A small image diffusion model, trained from scratch: patch size [6, 6].
Rows from block 4 of a small image diffusion model, named by matrix and row number. Rows with one number belong to one neuron. Each number is 500 + 50 x the weight over its row's rms, rounded and kept within 0 to 999. All counts start at 0. Numbers have three digits each. After the name is the row's rms in percent of the matrix's.
After each neuron's rows are labels from the 100 images, of 14976 (inputs lightly noised), where the neuron reaches its largest size: "peak on" is the class under the peak. Only what is clearly more common there than usual is listed. The data: rendered rooms with furniture.
# gate: MLP gate (model.blocks.4.mlp.gate.weight, 672x256), inputs 0-127
# fc1: MLP up (model.blocks.4.mlp.fc1.weight, 672x256), inputs 0-127
# fc2: MLP down (model.blocks.4.mlp.fc2.weight, 256x672, transposed), outputs 0-127

gate.3 095:463421516490524462473573511502537487479407513507460541473554487509511533440583514494463426516483567535477504528532455442494533486514465458586621470533506519529499509446521518568475509462515591400546590556455558565518527520488524518423563578545556559482518500490499582562467518594538554604534499555522565513519536536529502415467541530532512476489558531519558424432450450537486542559473
fc1.3 117:591483493542465457575457540504568543585506572502482481441518495542454549457525501486470492426456459517541513569523549500605476476456494533490526473440462510443555587533569588487484473527453530578487509479375498485418458486492470480455410569506507534513552477442500528517534434499421475372583425548574437563537455529533510430541443526441527522519607490518487492566503478536497430514428
fc2.3 091:627484539524428575570535537505536531424470441486533459505464495545508518452627478568439437477502540501440471481456526494412495460418478530584511468459523427451543407454494491446553469436460474506593468476477546429454478519497493535437411525526509481531456513493454537548455546495533539459461519571617572547618520505475481458570514546484567534502469548494565561495432502507500460521489
peak on: wall

gate.212 092:509410499590435561554505563506564565521492490399417502434507489494556383595481530453505518517560502576458467486526494493476529522516389406410438492441495557473514431571566515552477517499520454531443512505454526501497421429454474449558398459547588413433477426431518492518526491530434498528419456457469566401442431532450486556480474531440489437483554521554416471465550536454584557443442
fc1.212 088:448496481571381511542579455547481475466500513437445580446520429553465476585528529466510530502550527475443520557576546525522514485539484533469486520449458593566596467525580533470464476434556510499435433557430491407453493512525446480562419414508512504454456467399433528471494555510504477591516514430465496457489503440489424568516504587408435357527518518519492537556442569462556536557504
fc2.212 094:533490495593557461457472551478486480504439585458421478522433494490539510570578467539534603425481401478476516519520594477429578466443563480504461406527393511450451536464589360562508558469493545489488589438464569495500465486454549450512537474615452487555460472543475431527516467391430540495492586489399531532527507428489403441529539484569517474519493480515405564499508516459534403582558
peak on: floor

gate.642 120:611551483454478534517495459570423480456533484539378502525476510437484453580501505467576440502525583526426511502497329463442483429473602431500559551503492553505475525454493537505505539672569514487455559590442401440598524528472531445545523524456523571464525351452494577561551512504551487468567593525499475463579485523452516534504499444552530540495507524517474504524458476404579415484537
fc1.642 117:463521525505509493429455576525533527585587451475570476464548534452525587477442476467475526554501477536541507606474502629471448537435508486546408445532465501489475501399550524572543486495496507549591391557470588505430481571561441477474512406550467470461518533555471488518514410529533478562552437510505312533525532497537450522478438512420510498375562449390556489520570480552492510475592
fc2.642 127:519453425456595463386459517574569447504509457602529556462544444430546442507594521455556472573501385528491470536464506408463565498491588578501353503572515494482498439451448422454515492571534516571568575502542466467468600538543449500504513605541542487541468448504521524475448492568540469552524509527482439437544445488520508537464479470420445611515538499497481528491488532496581456594483
peak on: floor

gate.152 111:540452529554551535503487506558448454505580527459496524468556467444491494434394480447520531507488514557526531486488479497451578576555501442587551454454464507457533557494465447517497431577534498422460519468472473540475474552567598496562500456461450437537494560461558436491467471460434601513513520510581469452476598585408491470461606500447411500479536520515525418437381544443469488553435
fc1.152 098:449431576523535454434472468457398429478504428433520537466591378457557487468464486563472505413435570605444473532528408431522521528525504450537438509545508542414470469508474508518487461529537580403495506464489470599538426476564568503494505442366500437627542514570525459595487480523445520599435526416492531567428538582421514353536516502528516495528493470524422447427404482452507482539406
fc2.152 102:496545620529463467507510510486526559600464431438529515547408435400519426517465484520485520639506577446437539519508538462501392551446477522506543632476569473545551501478440549548507515518516480587524489497506541403460587544444472496519464511421543467428523542494531459473462489498551530436454520505529456545391461534395496436441544515508496527464455468481527584385463437417546504505397
peak on: wall

gate.260 091:470408498512475513547520533423443581524421508522480467553479385446466524445465421490569402560528455369441562417534538471506566521439531455442550591421484539435488459473532440459606475447431501491449587509554408484561484468490505493473533464553442490548488455569506504505525484429552513526482411502563544480543558467583411503513552510555516443492465478425492481521466504511524524457501
fc1.260 104:459399441497513512547493539456448548536435511503533537476478404459503470462490373563569504489437446389427582456508372522495526486482628398418596571467529484403485463461472414406616511479425514487427517517581433548448557541481512500414466499554373498534565518543531522484567437472559539508542501480537444514492529503518449479521520552548432464417519476478555493492433518479487512468535
fc2.260 088:507580531520519419454489555457474492393478493510483506499502352422487513461496439484602445498584516623439411551539437493512494562559497594510459456444537498594525496476566498532368480434534443472485402492375354516513583494478507528488519487496558531466491479478527436512478516562517475481446453529533534502544578502623481524441560533482419441451494434575477518525439509508553515474494
peak on: floor

gate.668 154:534592423485504532552527512539597394635451594525509545413485495465506561406515522523501515450415458484569501490502603396611543517433464505472549502556550557540525480431477560521544492492489487475515435418539538544408574498407553565538567552456517508569472572446479473455490423525490511401515463495503510455468464439541536534489464532589449470498480524503508393547458542593567463510497
fc1.668 107:463454585471478467485575482545594478523447454550516504504562486542554506506511467503506516642494453544536562590527513570454434592530534553534501551458419519573473479462537528545525549536580531542472460477539467559413571582541557598377549489486427461467560536533497496554488527558468436518559475517561494454574579477456470444442587560466496541468503496634523518520479543622484484556534
fc2.668 132:563508602479496518530483449509424501469502508530563438545460515512523499387491490554498439296512449476461520494517536532390527580436505542516438404431561496443484497469428487555518503484427479424434582531489520548522492540531483499453518504495536492485529525485472460437422539527483539540534482497563541554586465441483385517557531570547524508469541464429429504454422479605565498541563
peak on: wall

gate.257 109:509504602485423505414503559423486576474607608432544531542449452455529454490539561394490478570510458422495482463483490547459544551424418538474561429411512522532542515537420506510520441477538569516490503443493486499519513427545450601519480517560498665596395574530556590492510464487478561525476522504482460539461498424549430431515492444483480449477429450460486448384526588539557488371488
fc1.257 103:480536543610470510519535500443416420487560500479527530512477391504488482523497490416452522506401430396370451511509477468490472497492406582470498507437537459554464452513512430401461400451472564471442434568525518484464494474469382561535539497527512534558359520466558541397511542431427503552475561496489536504508531476463402515562465444450431488409487475513538544570510436420458549523497
fc2.257 098:479537522605431467496493465521592545580589546504496515543538402483456462557507428545396526487503464549417583522547532475538499499529409467471484442426484480472556463516495549401529549482530374581411591423480502432519528573531524475502430552551483500466415609474540486527458457652550520438489555486506549512533441575415460513517479461500542522519485506439623442577572577424504507550466
peak on: wall

gate.13 133:525477499374554619438505617475467453470492480460497409485513528529484493561480582464558549461583526504471452422514443494534452485467589544429475553467454536484521447541546543529464501539438574510478566567590585522501492476575543436476558476531490442540513474448556506450519595404546529467439554475463555471498500439532513518569534485487632479514536566533633456419477543517508587435470
fc1.13 116:511527519464402521506465529482482492459480507484559450529594504533436445553443424519475576391569541465483498495419503506442503411538656437485554488503631503508472485508452460529376501561465485527478565429473425504521477512498500440462494501525501504631494482541454549526468523494470547442481435561465452450409493541506447559489517505536563564473516447448461513489526453487504457501541
fc2.13 128:525537438539459479507501515473463442558550479539474555464536504390477450509400488440431433550510454427544525489480487593535411513479503557481507523449452462606522581485518476545456494570461412487484528451505523573450473422598412460475475506486599414552487532520412455485522418556466509545464475440492485468511422488444379523495530465543481520458486519510542608451479564496549481533529
peak on: wall

gate.83 094:463391501545482554520504478526457493405458548478543615451550494492466598445478550529429560540515539541458508568584463516566544511411502500563463567608543502427502527497512558496612396539500537468516543452465541562488487564540499522467503469428527490498544509485511507494509594491417532532528441575434548456554527456448535506578539502549489561538614466470610446508510530428484632515385
fc1.83 139:567501555531464567464577445440492570543588526346503485534508517481554509455599590488440466450606522480479403524504462452481483533462360504435558470469462476534579493445508531538526537519463509481556519419546502574532462459493456593394430560425567484540535554503431537547417571510441545577347561510541518535465486493422458391495507529504485470506446416459583516451492522477523514440510
fc2.83 115:508496448517562473500503512545472461502480437501424485609474548456588522487603487544493519554446485509476449572534572565510419510406479408495495509532516458478520498454490514582482500480462480565462532473557568599473551582506475517584490586494571581485491510517491418589446507443483488511598475529536512540518480430517431458477425528509512479542458427544429493502517481509515514529541
peak on: floor

gate.581 096:437398483511525501509571491468384619529488448386435530515451470507517541620461511414535503435459457525547440397581497564544610462552480538457453502497517472496457581538527478401529450524470477489453538532537482479482567490491506476461477485534472464554413570506486509444528503463470455562543481477529500553514466452508478479409551573448498509482463505422512440511426454521539542492513
fc1.581 101:503466470481474534467501609482457519490608558430494484471560431521528507575532521506567498447594598543443465421539527509554575469487510466445489440533561568463557532539609502570537436533523468521517537484578636549564496507538575458410438474498514502573514468448496503479558503524563552515515465516430513436530505452556550535485463495529487460530586576517587412533462524487568418537451
fc2.581 089:525469476483555477511507518562499575569563531478483515471589512457469408585443544475521474570590508476416545395539506490570505485494506577478498532471493469573478510454589449510445473568467483391520492524429493438474496410524378583452494511448544544502499469502442462491565505452439517462549503462491540423470578441527553543535469471465512495508480566505512559491474466507566564552587
peak on: floor

gate.537 113:528466433478489542530445482460426402537497514496497514472506456466548538533498542520453512341351533392426489442443507488504522453444562533480501486524516564591462412492531501493477504523501443465542493521538521498466602514523545469466520460442541461487505572565430489412435394405474490528403542489463471425547456538503534436510531526500491415491476524465535455542437495468472472523513
fc1.537 113:481530510497463480442505515445564569497501457423547469547586441580474478514423468553499473549497469531585497564534489557442475516521561485515588576463500435554524491492457482430451525472426533533419492437474580563474463497570545530562465562503533560546417512560558544556525524523515555427453495568608475557434548547601538513533504559531482587466447576470447567464565470564534522447547
fc2.537 120:446553492539590420507494493562499541471478522574471539529599545506547517561569524467476510543467495603478405447498508503524357503583509491553547591521526571446570522543481494485518556539545531524602613453474535466487376532449485507488479457523457574557542586447469482632470508583516498472523417458492410556433473513396494422525479607433511504462436493542532605516486501480536445589447
peak on: wall

gate.177 087:529524419506497554430522480580572481515409500491479501469535491540501482529452524476575495512505528530545475484530460559537484564514407423371478466489534600526423585489516508521575469520555443562449478449495433406456546489477505493536446512407574427453471509497559490433466432560431489493423525479488422469498463502434486513565482505440531612517586485614451495508507497502559561519525
fc1.177 091:431525495558565513510548483543521455467538528425503430471500470429512504451500444544421536445570438517535419605462528416501378421433568529522453554491509349523548533572522548483532481543555582594535479599468485540478504521600547395498448509445536342423528519513478446567464569471582460612620611472525540481499488523452439490455563526475554484528571446456531436586437433526530427514507
fc2.177 097:514552517474467503541517464472543520519605531589416544509517511525542472479567489469433525478576581473580564505453470446536517492503436495528485500489559440485400479541514503590529507545408474383560550519478474538589466559483416561570528404485603376565465525445624424489570426541476407440513571467499478507526533589466594488500493525585420497496529556476525517504398526555524500456546
peak on: floor

gate.571 127:505504508526451406509425494575499500541478538479596490507494466404554670515454512510486480519450401429579517536454425519481449500422512436576567494571540455513437445473472573492539423493521461447510426408525505581479559494510521492485510441511471599531426459492419479459513442476453510470581470489483457545484567496534509513443450548503448610479505413475494563470513445433496498511518
fc1.571 123:530521481470474518470555463468506463488558430500440487436584441497389480481462456597448441470482606477485465493534572425490550467469542561496505407490515507470532424474415487541433520487494487553508611653496471611572540524508523512573576587520475501481577553460563566486502520504468478539467513449469432482551479557431504515486497461501533444466557534476525583453520512484560515605489
fc2.571 128:510602461519441436538555532486484533460507534514419512527458513528511573491458551501540518481546530434487562453520483602515537517483522494567503419534508436515542431477538413549494567480511489599445498517483486558500419610487473459505524443536527529524496497519452433460447460499545564544526513503489480543498513444513482545566537462451467559499534465503441484381425551477510436516577
peak on: floor

gate.487 119:540430537408466508434540484512512537446547470447431457576579467519508465526505479430502540449517456452478467500461515545552491546538471494484546522451604547546490587513425539443424448490600521491485437578527422526436460618475563434439420529496504455485488508502514496439432482334471561502550608476546506520549513475516572460475469514447440602576537542432326625544604519471448505462517
fc1.487 100:561552445530503508550411407499468456509536518579470435446446497452518482425557433530494453510503509592428454512539441438511531399520504501511426427535425461517465469545524444512596515502413473477558477501585527545606469469481545506532589570544540457461550436569447526539476564550567500462427399558476502475416510487365493518551507491500529505426526488540648471495373448527497498546474
fc2.487 102:544572501552492499457496498569466520481480468585505608518496516450470494483540543558519479399534420488613426516429539458417499513592489538496516554563526429554555502510608601445461551554573552526544467490512479552494430454540524450510380469544425524528458438499408528437542490394475540577452454502499477550502527474473535505446441441416497558507515425446578527462381523585456450546444
peak on: wall

gate.218 087:523358530475523434404479451539460411476498457474377451515454511446442494533442515449518484468456458451506412579510555482584517418490493475588523521594485485446510450479458500473572498524490433523431454578448487467457483458542486500587469448543509414413425510561495489444504468388483490515465476458454438403385579509382520447506520580480513543500501447517492495465462339477449589543494
fc1.218 095:500587639481516498455547497466485514540541504497504617481468538494454450499481470483570556460482565450512478603422539596508499544543490592500498613560431453432539482431408575419524491558528456578364505466512462440498491523510352453583429485491529490464518493485485480417503475501464531442497543471574516452483443613467440458499559576550515541508421500428555509470495594481443547554487
fc2.218 096:484466443483389546526560457500481557433545461534565406455460440523460480422492518469550517584410549468515594484491569530516496565487484552433493410528530558509446506565499437500558523436560490460443473505525499578525402501508460510636591459530449492493428566499519489439512477536488508430476477492514535483518611547490579488518579551519509522533532541502502452450502657427462480510478
peak on: window

gate.550 090:473544390478401451434447461559492397548509454478456524432472497519532432533434542381533464469404434490507468442526489490398523448527402540487490445470456569552464471466490433578489483431555513544535408449434522504414498400562470488476479508473576504495435494533444450437444432429499430488452438428520510464497490449450469507530488448515481529519444475386447490475468458520477427439414
fc1.550 099:559479410488537529506475463558508557494531549538447575450506466458557431574644459472571449547482499532518494502534472522515460415374565441421574572577527530513480462517432469483459486521435399534580422565480514551501522462414537542505433463488442470528511500482531544517586384482501477554495510576456415591560527480504560455523502538480458467458512482501395422512453437462530587419575
fc2.550 098:448483620536452468522435513438498477568441481437442500517394563530393498472563487523424592465578561506396559459505486509561577515476518495529521546492492387492433505499473505552433418516538415521470450483480447516504458620447526598487491507494468512496583469560514573466548476484555499479489588479448474441451550518489421525452514501540460444455486461395504510451523544452552544467555
peak on: wall

gate.244 129:500455549438586503545473572509512464481546422481425571560469461510518498621427511605454523458487497629421482420510540525482549474503539474476404567519565496384436553493492495403504531491465463587568585412495400532644468596514557414508595491509388470607543526442525539490516558586402483471549452460480490431484550546505409560484513517415512520460538481535424514440619558476442498523482
fc1.244 128:495467498507537482474475564506576508475397460579544435515479496526544532450437593491497513604584448406545509451474510501510526587552407487537518482437463511504541395517601503441469345571547545515397505514562556477467445527556425526435571460478489422452529557541496437484537512445481515543540546548509437564508496498592552466483501474550556458534560561603669485477425466459505550561504
fc2.244 118:590391534479471525478485509499511493547477587476556505417500451512561435481486482546553486455528589526463538490428481478591555394450491516492483477499452469526467568491492486544509508464527543414560440476572485510631377599546541531530549577513496464469521512442491526483522545447475402468460423439453529414535490504504437544500505405536486383464546535447514469392422588483559523545531
peak on: floor

gate.145 103:472460588507373473507558507398484597545509543449530566491450537590488568497559590492415632460551402447511492492468543526513574510519467556446561465541587486513466582426569590427549450477485521539544495448504539540501520586520472505507423484469568531554548488474541497477448504471430482474527423513420476498490556434497462437451471584551430453493538508396454463552578521533487588505512
fc1.145 110:483522568519386523479538570388447572486511525489493501536565457538524534537510550503421523464567492436445573474480499468424532512439504556459530512525588470582554561481388535465553575463499533541531502577477537470422540560519434537579477491439521483581557486542521489451467537521486438463502449589408509456410438428448420497488530580522394486422488537469449431556531560527546519481556
fc2.145 097:506514470422496572507450452557403576547533494502426599556458495521472448534524473424496540487492535533532524478588524628432525590445519481503589482469453553549432509457479557454551471568401508535399394481539429452410577510490491536419414455461579431486430476489483468540530382484507452475497619551584497397543529581485462434504412497497482468479480557518458414492566496452523523543566
peak on: wall

gate.485 092:443454436535589489602480543515566541473469406565482427470530553524442506510492558451463419492492482489516495485518463533416515483496490520474400412501463536474539517590566529557440431522540560508466402475548469483521471406526450508489461602484449562442417509530546551546469526474424522551531506481485528438538564591538442435553385482529520431495451523410535467544508574573496486487529
fc1.485 108:584457526525524432462562459496521586535489527434428554495553447465503574575478474472498525555458541532526516449461524479523482534604583532486607497471570402466437594433462496471415554457360581534528533448519530501451527525503538432457460519487587483536520538440488503576432518530435530481449593509381505573554418525394517536455570510421407542450516469492481614500448497464527473449429
fc2.485 100:320516536463611583563431450477457445535524561456520474487524450453468457503497439433483527438538460508441517496590446513534536551447436521547420532475527454505567513465445562525563509492558525528496395399524483463537508559533459489476503432554366499418537470503467472461436484560498501498535577433468470534538401450501584554489555454600544600498469422498463455481474510470487423487479
peak on: wall

gate.223 141:477507554533549553554512535427542491508486453464456486437572468514560589489462524493485468547543476560417444473502394478576547588566481558442581541475499511464592493498442541464513492579543569513514499565475504550464523462457583528467483500481453389564569467441525522520444554503479526584501556523498612444543516524476564527496591483536547532477552508559559514457542524472528562505450
fc1.223 148:602476565433550531556501472457545508449590473467438497476476506500495489536384540606408490566563474546431502485544528485597533514546496589463543565443535417430518449526452465351507471511402561538451522498498456567495447551529558527482532523476485463533530519403499472498389560506493501487548500474547543533511499516439470453477618451506509472468584508532480550460621474460522580545477
fc2.223 159:533491500550472488519519489511489493499493557470488552455546495508507488547593442515532549506498527578617488610548494473518569466479462422607525513533516549452620499406522498535532429463498596558503606550543471501495473613527585447514425546561514486508520560538450451520540474462424413590494475458471505551558506493552474475499410524506559492544510518494455520583521543457544559508504
peak on: floor

gate.125 100:572448495512532481523517506472452493496551528490505461458503415486518619515474545577466413482508497566555502517517434452528456458457504503552506417478485445395479475523504472470459517581518496522540489563447448463529508530550479619542538578524455489530548608571515435507470497512549664460448566480503514515482471544490511558484501481559441495470454458487575509529528546496557558522439
fc1.125 106:537461511502494487545496489444424453602482572483445495429396448460500558397459426538585477527494479539444424512583485490562406538545530571534504461449533432442500499494445501427401507549468446489515532486455492460490486523499468518445500510513490550513534596583535521494469463502571616393412523470566547424502548470503577539462533478519555472554440458433536470516530514501543471520434
fc2.125 112:511525542487570415512538460434522525465484568500449563546532475438507493427519413504589507493508553575445535513522518499476532597504515531526544559438514470525536501537459496516494526577577548486431526520524573523489467523369443562480550467529509541493533535454575457463523548523447588547474475506584481492511688460489546577448543570533393499552527402570502505483528488487508511507533
peak on: wall

gate.29 117:468574475465462489485413443501473515514552561416521478460461497518541483561508532443506451565488520525505511418453461513456502444466498506521527549511511616454598433485409551546533540444449560574401510488438502478511445478603561523476486542527442507512459456399573459476547542479595445583524497493381437539491499443576538484481468610471531504551449547511525420517483630602530468420447
fc1.29 087:464534526504538529551433531525429463416482494450455505572410581470516405577475471560500431495562507492532525389493464523480546455487464499532501535502383546483466385500470499560515558434544510468449481523397432552515410396466446478483534511407410454481479519459492464520612487515553415548521459484488517511475456586567526470542396446397502465533481473426518527442507587426537505491470
fc2.29 094:482450560598563465471553415498533524497543473430411520574493594503615551601530571572452382455484488607461531501398442530624508489604618541457437500504546510502406479495515508485506445536556509526490558409550491531456481501476415419542498542630481529524508511573541598529606422484544438407438500479457470452510548430553567506479442559523561585559498557504513474521488470571577515508532
peak on: wall

gate.648 102:468526376575509452575519531566493455436438431498480468453494417514488494525467498453535570543495462573483589546495496504442564438476487563422477484475431460566512480449475517508494482384485477462426425508494500550534475381534441472425503546458446533438448516434517368557548563407475540456518490477521487517444517535553555449388457543493587405486501538462544561500542596550548499510462
fc1.648 111:469465507494617546453446498557409542562538520543440499571483541454508459551480493478504413505477525538519439365506511512486478505556531488466500406496555431464369480496547452490529501468402588548637523404434479478471525549464561444473460501497616522509484482473465497529462457563467507462475506473506546463516451464421542510552529488531509530470449442495453448485449441496477522427464
fc2.648 092:495529526429448525599544511471506532440584518479524519456462528492509479503489475470488465458432531531502545400505470543519421501444534563533510482490499452572540529510520502467530495519603457439525442486543498576517505624489436480503445420524450439471559455508501542545451557428496357495542484522494511456597437494428520533433556502523476555523493412398472588452437567452457505471501
peak on: wall

gate.165 092:514458504550545527579458488456511396460581501459465600603540495614556462463432505475482476546515510585521545474456586456433532521480395520467542603473475466538508368484519554465450418518438521572531450521510551546503548505563551434446517519486565516492446513514484424476428524505448545529518524553510486455477515501526476444540495457434400448552520480447432528481491468569443571505467
fc1.165 133:488548556476495439535475505462539469537482411590553434506540513521503484366435474480477507512542545455462518485502512519427492528573471503439487468409488431559440449428456497436542531529498515591538556473544463419432513524554439510484488525518561500429528469554448468507409476496515457463442513507443546445437476563481419473604493491441553528507508476538619548451522564585399443541470
fc2.165 116:444439493411552566441468482507469418555573538513516569495581473493525450452466514446561441448487528531468470510510629504541526561462552448537512484532403598443451335460457486451496484502492532571465460463526426503332489518537361491520530533436527414613498448499442500484550443449464482470544491449514545510511494477535479544563525457459514553578516499466511524590522405491558483512507
peak on: floor

gate.101 109:622475494516505483523498565543586411484481574432484469391495468510506441442485462566502368551483598454505383500468528414616586580387439461536460488532417519523444541588432505446516542505534545504545433446486503538566468483538498559482434533479471461557594466526478443575474544432444412446502518500561491399512482525420478506569478566480509445587451418516548522438483506499492372458434
fc1.101 088:426549475469562533508414407489473543588484435553425530578565441457495491495503439461643556462464444556518416493515460484374482482498564502449559587453539527483571557446570495506424485536536493577433591527482572460494489600538458392552554429472484465528504511509481535455480511541496610513565504494457512605524493429575489465406546415518463496469468593559481457541518481407486612608542
fc2.101 101:423547588573502474456595502470544433579492441499484455524479595463553410499525542536522582505509549482575367472505503592388545532456537515497566452466567503487506527575581542577471555553545544510368506538462571583545459496483532530517520446478466416553435515528555485454526469426514621485547490462444477478394558529536441562534464540580487536455564559440452543548596527452514434492548
peak on: wall

gate.259 132:455438548536524511426449434481469532518431447554550478488519486450486492443505494473525580490491550459509510549589431532427498536595536435466475524336482499459491499513487516533479519541449547498421441492479530388474526529550565437527456494528512577461506425471484445462444508458578495511497468575460535588512533480470473479550494529489497546531554490497473452467448562475558479490478
fc1.259 127:414505494574554509573501554562563419552501625431474569535505524501519422529504533458532518525498544541467469518445514496552442445444460511554450519539506409581497572533448550533439530458512613451523518499514400644452576572406586464469473588467544486531460506442517544496515466523482420532535549491600513531530529567592561509479540549561440569561540459603451348511525533524558427460494
fc2.259 119:462458490504522535509518552514539576526477462509506572462493432492415527516408527463466531591401581555472544513476527452505473531492546493501573491538518525514544533549588452455483539468531481470534445439471431469442420500442578429528504474488486482490518578494466461481551436494429550471521510594488521463494467513492546457547532543474528430591578486473565469471520480467402494537456
peak on: window

gate.357 088:507456435450468489447492450546469476550452517531472440489553557521455527419440547586471452543453500464515538453528532593410535494480538459521485484556467489481397481433542553516509519453505524523442414504519383338498419509531544595512549453527491528398470524432554451507477381490525507518506429407524409529506498451418496398457518506466442506461412503484475504534547502578451446365490
fc1.357 093:521552533513501578506509487400455431479497524462535464468542552409453448521484422488423490360453496467440426491466515490564439450553578509538438542446521482431528548463541458466449456595562503543592550557511502493499573518510453408568542448536487408536520482566444581389486590509497496527534642660503509482461491469557483589534410475480467538570514513516481453465473474463479545534535
fc2.357 103:415458516534449433501493461424534521498500498495480473474491449427474529567526448480405548655515502479450527520470513492563549459424487482480517533513458518516458528490537583430528571599442539532641396508493555409420428477516569589547541477518525510455491503384494562584436441519478494486515565405550540468438555514561459539538467482534494445518456486617532503504539594400482517612549
peak on: wall

gate.89 122:480445577513508553520511463548463570398443459542482439432476630440540510549455464440492584582493470420502447484477513539388559426549515557594587481541570412378555480443539399496555487568536537480484513523544494564507480488491515512527511538523505457540578556445603560489446463417445497453496493502487492498535495498544528525525522547528527489553521482461541336496539524468515402511467
fc1.89 099:492486454456506509500508506548505579589475564544412479521454602470489498588495547539471556534429458499565480456525508501465514466553452506534515507550434588473400518588448449568479614467540434525427582492479470428563470501501461495473592552487490458508520505588513453546506475493559477428445548499513495500575544474521534571487641578462519584485497492487486438561497551505506456444449
fc2.89 108:509500485545525383472492459618483542510515495540510547523439504541453446457504495551552657580483430601475549456522468616414482466525491514500425477571512508514426421489345531482528545522481500472429486475465468584462428513474512577566534488590546548603544538532531520522496512602441509443547527504494529482544594566588490490512589595440554496444440523541548526377510568518453564519497
peak on: window

gate.103 090:516553448561532537458522601514425510508544474431530506526585514510467511448462492510462556559473584433569425511498439583544486496590483483593391482537618431490550491471513450487552493505459501553411546516498553534498555600567487512562559484486497447527549543529450473542435522397405446550437495503453468395366520527569511601433430468463552409503495509398473514428507513542460431481515
fc1.103 101:496440496490498475531563477421481519425547506533499509536454408566568533547490492391607556480587481573491490506515495485523527504427505498463616496536487553526451508585545620466488448504486532457554586501515574497504540420496532526497428466523494510536424549510622559448589568499581511459569497463487521516521435417580582485452526536448461508547498559447582445482331506481598561451478
fc2.103 111:445597501524493513481503459514553539548549552497508545616499359523516570544473465495502502572555473453526468529492409531481507449597429472516428474534577487485535623505599475583492578487486478551557463416480487515489576403561500465599539568487478443522434489529609497636502421502523522540584500625491470584488449542567431495494476493547507481492548556435510501460513503474572419511443
peak on: window

gate.296 084:503461531453450402438506452557518563527567562511473520463507541543444410465489548551495516551587462500542601473486533600508558530468425512545588481549494410517514437498475555520595449464499514542572478528485476472487442476575509521475558490562608502476535411499481528495530397474587491536519520521457469509481489460489595416361574583459544519501444463532459457417502616502519501387461
fc1.296 079:516565418435462477457407507516468471425522519550599468509415495461530483527492451527477449392617517538493506420603431492462504506475531516424512477503481491476494561521526532550590532477448482600419522484528498564490425456434508423463508487414445480406605508519499488582559522605629509539608466498369546492490446538555574492481517521566509510554469533465541540505492523525464512521484
fc2.296 081:416508484490604578519582474434472484403583520428390488583492469464506473427538532428505481638476491571480376501577541544534447487572553471427459437500504369556529456535537520492463538507551598506514433470568543523495512465451458468518379542598533494462530438502528607470586586479484477535615544453500571527472483384514509538583484521528464570568455448532464464482455498471448505479503
peak on: floor

gate.73 096:550523512532469520341578477477505491431443571486515484506556512512442509576533514496494513554495542519503506519459515387414523514514560434533501488609454499481441373545542480483565514420550503473501553470375513470556423475564544448508526563397422528447466483453568561552569516523495577492513551577432456470560480497507541511507516459604525473445571464541415599416499611410483504433530
fc1.73 092:457484478451518535443532464439615537450456477442503523470506502471467566470556520519425485519479492469597469590413484514531532456531551623508521509619477506607509490549494530504477523575520459462490462601455514496454448433593464509502485550489544522383487559536583459575488534559532479510518519512544433517521464411563494520504475543534505558422494422495439556471511444428531635559510
fc2.73 111:505439527492460544489519463529601488434524531511492483546542442545557474500474485553545537503449465496536430451545496614466523509503553560406559469420530430485548529547437560421448517512514541426489481544433453495492443547578519541528459366544527499402588466528450481482491613566538504529448525470481511546470570658475564422516542467437529439468487496580477437407504454576460564470600
peak on: window

gate.459 122:407472502456502549574562560373513573528568484530533561585472488515516496490408545474563513540449473526553526442435522429437483522558433559457513499414549528513580530480529480428477483491521561631534576466460546421435453441493414461400513518518479498478456504476430508478504483513571486475449541489431557438479485406594490427568530585476525536515507558491546455496463540530452511443395
fc1.459 104:520542524539523561503511492433538478501550433537531503536470538582488485451460524445505527508472470486473568464426546457438509507492454530317519594461532473505545482502409441455518509490459582640525542475465509508379508455493426415459543520487525441503466444419492420456530501460591482456527473477501396477500435572420493469463552561542429524542522583491488446569506549557505498494412
fc2.459 093:531454518546526488505507463374519525492531502505463443513445493585484442511476607565527517524440514468497465506408533419357543516529439501384511494442498541520476493466456494433439521468504465402537422512478472445572549446499533565451500521467480434560478467522509471584508501531490482506510498573511516497446378557548566518520543567447517518590507568550557590550486447577558493418385
peak on: floor